From a checkpoint of a small CTC audio transcriber: 26041 training examples, 50.1 epochs.
Rows from block 3 of a small CTC audio transcriber, named by matrix and row number. Rows with one number belong to one neuron. Each number is 500 + 40 x the weight over its row's rms, rounded and kept within 0 to 999. All counts start at 0. Numbers have three digits each.
After each neuron's rows are labels from the 100 clips, of 14976, where the neuron reaches its largest size: "top examples" is what is common among them; "lies over" is the class under the peak. Only what is clearly more common there than usual is listed. The data: Morse code for random letters and digits, with fading, noise and interfering tones. In brackets: how many of the 100.
# gate: MLP gate (model.blocks.3.mlp.gate.weight, 1280x320), inputs 128-191
# fc1: MLP up (model.blocks.3.mlp.fc1.weight, 1280x320), inputs 128-191
# fc2: MLP down (model.blocks.3.mlp.fc2.weight, 320x1280, transposed), outputs 128-191

gate.131:458518538444504569533453472492526599484427513480525472491414420465524494519484531524490494455456502546522493484538577497532424548528556476578460530487556492477534541514533476585509484491488525
fc1.131:564450471564522452455548520494505417502548494511493534506572538544539507515512476466533497562497513449472512523480416482462544441490472509440562472552430488514436465523478530442513543500541489
fc2.131:547458518632437472404484490539488441519502508482501520516467487513514500529533511545473478519504458530537453486545492557501474503499530510440518580526565485494467563568506496517518556563468479
top examples: reverberation (55)
lies over: gap (81)

gate.546:528500481488556481539471438541509456493472555449513536508448468450482443489428503531530614472570460474476503470505468512506535529471461489570552543555486508420464576482530514503445471499482501
fc1.546:533524527553520472480500502446495491555437490484556498536479460522484436508437571481425426496469471513478566525474418540579462452540504485529492451489473527469527544510538513500593507462528483
fc2.546:419506497494521618505500458478543588527455533542544566496546571544478490531568521528547485431478537432516530521485489532532463527504484530482497506454460508381524526513491544583425494545520505
top examples: speed: medium (95); the character "q" (56); the character "k" (54)
lies over: the character "q" (52); the character "k" (41)

gate.271:583509482448432543479459572585527589478495504504459529430448475499509567472420565509459511502456507596538510467457477554514453482560474542551491527499472494498560456493491562487487475510551519
fc1.271:548522470440533533496467509497531560457501429472511454478492506560476486516394519511480461460462558547536503456490436561544499571513461553614466552500498492511543469474507596462517464535547527
fc2.271:467514493401537460627521506473500448469513495546530490452535547505483554535576538508500459483500559569446533486391475514527491461550403518467513490521455493510453473565484528553483512530536530
top examples: reverberation (53)
lies over: gap (85)

gate.89:536506530491520445512549522525479471480518512440434510525457493497517414460446520521470507429518526520427566515516589497492510519520409502523528518496498494499403557550427533565480534605529515
fc1.89:497547511496508544518492566476527526474493480525515523489589527472511474492491525495428483564482564486476545497526465461364551532520503481558551520556531445484490507484494443512543379504501489
fc2.89:565545477541485505502563560441489397516534512446466549522444458449486533481536519453419539592507503483588490630578487399474568533450514495461526579556482514486462465488507545421527464534493471
top examples: speed: medium (64); the character "4" (30)
lies over: the character "4" (27)

gate.366:488522525531545463444479532543552510515612518504420507483476529520494590550500468511492527467455544511456469509476532502476502517465553533460494523482500505539499482487534475557477514609491579
fc1.366:465572547528559433526516480580520527500539561473524465453478514533514554510546431571578538463490516467592472446462550520541509511445543545473528510543538415471478449456558457587432506500473562
fc2.366:520533522501537569563492418472580500521513536487428427507524507442488471545515454458466461520458476503556484528515521533450506516526484485538543557512395485427484436465444459539450462495541465
top examples: the character "d" (100); speed: fast (100)
lies over: the character "d" (100)

gate.634:533472465483541503464436488513462502424451515490484538477522484545444462568528545534433569419527449523401507584496503562484480464495509476494576505468455561555586549496456498494466489456511525
fc1.634:517532506499502494483467555517586446463566449472478461495529473544506502463410484484573550480497535533568533468510484501499543516461514537537478534525524447460444467510594450520473460602556504
fc2.634:455484473512509473514437534475575494532475432459561485484494541539495542533417560495524553482482494499483494445481504484502460444480533556497473466374545554512509561543561527533470479517533496
top examples: the character "e" (100); speed: medium (80); first character: e (34)
lies over: gap (99)

gate.119:571481499480505508518506488506554468461513542455560512520545547546473546440477586490422524578549515433539526486499413562473563425454478495490526471534485520451553547425482510488606477495482562
fc1.119:510395445455518396513485453465504448491504451500491464505506522437525568452567513531497521512530550449573474529485514498495474485531498472507376504479494573549485504509499482534480459456397533
fc2.119:485514477599534560492432533534524499566510498429481565473498494526540507469519476515463482535499518449516526446504561491505490526457576497542573560513489528518496482440548522458492499478450447
top examples: speed: fast (64); the character "f" (36)
lies over: the character "f" (27)

gate.761:563504491596562497450529554458513525584413460458422491504503438477524519548475488491578610521444563519498546437485491499510431533457535528494476572473463476449551377401542522533549508492494551
fc1.761:516450541556550473455480500522548491499383483493496500575516423498563455535466498448494552526426576462560442474501405544541467441487467520527509499532485531513483426447559505564544535542558513
fc2.761:509509502555501492521468445585515474412584521494439454498528445502523470537514457511504482525497534466494539504456573560441538523458523549494495451539491536496546499467479433477477508526460540
top examples: speed: medium (82); the character "d" (77)
lies over: the character "d" (73)

gate.723:522476594533548548548445528521556424457505477514508428453468504513466531514518469476494488582465516478559464525441504506530490482630509509515500469527543427525459521492529497564541563563544524
fc1.723:518523484460479493477511516439489525541519380467503492477521437484531422531446563491502520451517526535472487531574489526600504541509520450458470492435470531511504421466483613467509541505502490
fc2.723:474539454476511491503473510480460554446520455531522437501560478500507413476427546489592436498530596450540518490479536488427462507477516522473507420521529559471580515513474461490508500549450532
top examples: speed: medium (77); the character "b" (59); the character "7" (45)
lies over: the character "b" (56); the character "7" (40)

gate.386:513484471545434566454534482587535522388463599550560488474450538500527478486376537550465513464503494502555512490476401510514553464502489432486485429510492504532487457463529456461533497472412491
fc1.386:554531576545467522449494511537496453396469496481487597532492562492455462530476561407446511541415556473531497497519481517486425469543415525479480487458538508564440519504501463510613529527511562
fc2.386:500518456540460536508462409506574472479448558460472543523507451479460556461558459525478503538466456493511476475492500509470469544540540470485524482479460534406543507482540529584469404448523430
top examples: pink noise (44)
lies over: gap (68)

gate.678:484465385532517482471467493526522561520428542509482483473527532543457464565471489440489537533516568605435444570552443530524496465400539542464449461387462605570517505571503534492470534423520463
fc1.678:459524494511500469513377577465566507509521470616456445547490496516497499491462455475554438510440499530538411511469514490498482560418491499544506510527484500528514432509589452557500453471523603
fc2.678:542476584520508485520465526532556517460570448489495499447504431497507481574475585457539574490499515447482511449474583457487566514498413495591512522433466543530402541542544482469539492484516484
top examples: the character "e" (100)
lies over: gap (100)

gate.754:538451442512518516459492584570485497507502510435468480497467439515482449493453491541548517467480481502540588553479463533467498517533545529474539510488531504489548592473388554454488488480518462
fc1.754:500440496473536427496491463507443499505544486504421500465579503482515540468536536503451489517499549436488507476556527472474484489497432443475438482507460570481470492532521455504537461542540515
fc2.754:489524451502509555479394413559533494430484457469547455519433513453510450478432484454510486467531457472541508467496471494427468524497577497547528445526527537449463536401453482535533494455416517
top examples: pink noise (46)
lies over: gap (94)

gate.559:535502535536511512447514531496515519422498483499485552495453525551459449514474468463490584480514516495500508549483548507515479601476501536482513564527572458481483433513470552500528539536530470
fc1.559:575422542479505517403471513467517466467430433496463548511552486574510499504502508491481539571551524449529525486529510477470502462499467521539491551550497515491509473497557518473581450531605517
fc2.559:502460556565512492533511406552470517479558492451463420511467474510528466529580473516527534505464495551471539505449509512493537505452492521451478451532456547490519445502512432535545517506494523
top examples: speed: medium (61); the character "z" (57); the character "8" (44)
lies over: the character "z" (53); the character "8" (42)

gate.20:481563498525498491505516471513542542514421494471536503489580518495468520618520504541536488499463501454469512516444430518453501498478571509497502516502486560436540508419485588410578450549510438
fc1.20:522525538493448573467527494522562452527528513507511521516509493539445449484521542454514522516603482470463490582532432515489524564466490466528562482525512470485495441518545474482494536511503532
fc2.20:522511561489532463534474454491532521511519478549488518440463461469463459564446506521491517457516517466484449452541546474502473439442482534512508478421528482470416556475495451481477555581498518
top examples: the character "e" (93); first character: e (81)
lies over: the character "e" (65)

gate.1:515495545543528528402496539478498530522422512444408483497525450477525456553450495480556576456474549469490525461486482505500465512458503532451464558490450453451528449433540531473524504506571473
fc1.1:523468551523537512474481496476575456479425443480521470551488486527579449524511476441498540516445527428548463520489449556539493447498480520525520506556464455489473472421526526527556539537531506
fc2.1:525501538564507451520447450564517475453535514504445457459484413477531444524425476519469513568514552471519557522504578539440552520447487545532506405508478545461513522500523432485495507522468488
top examples: the character "d" (53); the character "k" (35); the character "q" (33)
lies over: the character "d" (42); the character "q" (28)

gate.41:448461446479516481499449488506437522477456590570537508496562514483472488487516488485471548508524532461381419540484446441490489437459490505450425486435431615520527544505533512493445467509522523
fc1.41:523515479537529537539546533534494530561532506444522499465462458556439520465506542522478455534449546482579598508440494556503539562503536429498482451567494464445523424508459419494573531516494527
fc2.41:405572469512445467427568558484521457523524498596477490567476558495523433534476492507478548454510620529421512490485512509548435499484534525478444536502529532498513494522467489445464516545435507
top examples: pink noise (53)
lies over: gap (99)

gate.248:545541623514504523477418512555527489526453470478515560490469436529558454541488547447477546503438461502478438547496514518521525503520485522511453524501449526530566577511576451494470495513617533
fc1.248:479493429485533487525506467523501505511492547512525556489500528425514533499502515558498487518549497479557540507480559509526541450509546415482501491503525433477500397521492466549526511483386528
fc2.248:545465471486514451482522515467476440461541395530477470480515505497442549495480517496480471542480503597484413491532474518547422485513524457501527503512536488508555416523506550532499590465532506
top examples: pink noise (47)
lies over: gap (97)

gate.493:522472554529454505435495568515511488481461489503491551529465529584555438518491487512510488515520506406466510556476487601536515525479505501511511518518433487504503476521480478482508501448608433
fc1.493:441519502425563463578463437451467375515577491560471452483543518464484506537542489462478519468443460562496417514501554430483526488517499464449491447479499514549480525552494498524543527562470531
fc2.493:506515466450455484468439511508455560439513506483546494557445490482489521471478483537512520492547484493480534465479494449466574438411508484555557505519509499485563527469457559487510531418425540
top examples: speed: fast (72)
lies over: gap (100)

gate.106:532468435539542479448481534548413513536496435535490443527473507516536525548515503514428544499555461524471453548468522572522510566491504558517471503451485527572564458560473515443535508476483497
fc1.106:531515475502597518522501542538422490497480516492500387534462543449523548479501514491473566497580484518499502464512491547504493564513482556529505488454500520559556472540459534469543522450473513
fc2.106:477369560509544481572517494481494490512490458449469477405504418479556533469543523536460441533508540504569525462518466609500471492495537438468510532606470391462483530502491557564533508460538575
top examples: speed: fast (77); the character "t" (46)
lies over: gap (64)

gate.573:517510559577500534484573475410535539473468505484410598526549568476495470487557529489511467470541542520527582481490528507483490468557453488396486498449510539519515518504465470476493524500437530
fc1.573:466449464499483500471500662441521511512478451426494433497604474524510609497569502494471494487497524569470518524533484539526439469484542483489561534479471519502506556547492474473497525452483495
fc2.573:516453468503549462538595538475479523482495454594550470497438527535555473523460498530499456462486521489489507503503491485492478510513499534529524441515548538551480512465515449514582521467600523
top examples: pink noise (47); reverberation (34)
lies over: gap (81)

gate.518:498506530499570456519452508531408509490539453544536433490500505546469507534501519442494515492527529485486439517445492532534509461481508413570380528489537539539525411488495619506567464478464482
fc1.518:518508462543491519534495519457449562505491486494450500495442575505487543509497479458519466533521499469465453518476528446500481501505479576562428583495534505494543436464474510378541375394436480
fc2.518:474498514529456497433455516498493568535491462460474517567419564518473488484463535486478484503504434518488494552478507567496505489461480494455481453563552446497500486458466536515497518542517526
top examples: pink noise (48); clipping (45); reverberation (34)
lies over: gap (87)

gate.759:566519471488500488455539537509487497472504487508501539525519511523523455472435517502486453502510557572399565551501488475468534543487473526462458462437454553498456527557464478490501582559491460
fc1.759:462561506484481508476519534532494446545499522479499533493505474502535487500506488506494540437482564545500511519440485535571492483472471496520542530595528423431489514475447573473498539588548500
fc2.759:484547423461566514536488512538520541498420492457554503584526498539447560492514441559480497497484468534508454462468449546519510461590538500531415439550496554489467512470466491522535535432613466
top examples: pink noise (53)
lies over: gap (89)

gate.383:517525445536431556465442572435487562522454452482517485438567519468506543514512451493515514542483482517461492472488447428412460379587522491526506525470450548454528539539489553444536477493506461
fc1.383:511455562474515499466527471459512504474524579452480602563502559485558528479463513461465432562412526457509556482584559511508556526479495557443428517494488451550457497422538471466501457505466527
fc2.383:507457513549470477441490528512458534549495373536560487416502554436502553493478527483470524482455518502515517557476487534521498436515478411467511487474480516540526506525438501525569583510408531
top examples: speed: medium (82); the character "8" (72); first character: 8 (27)
lies over: the character "8" (71)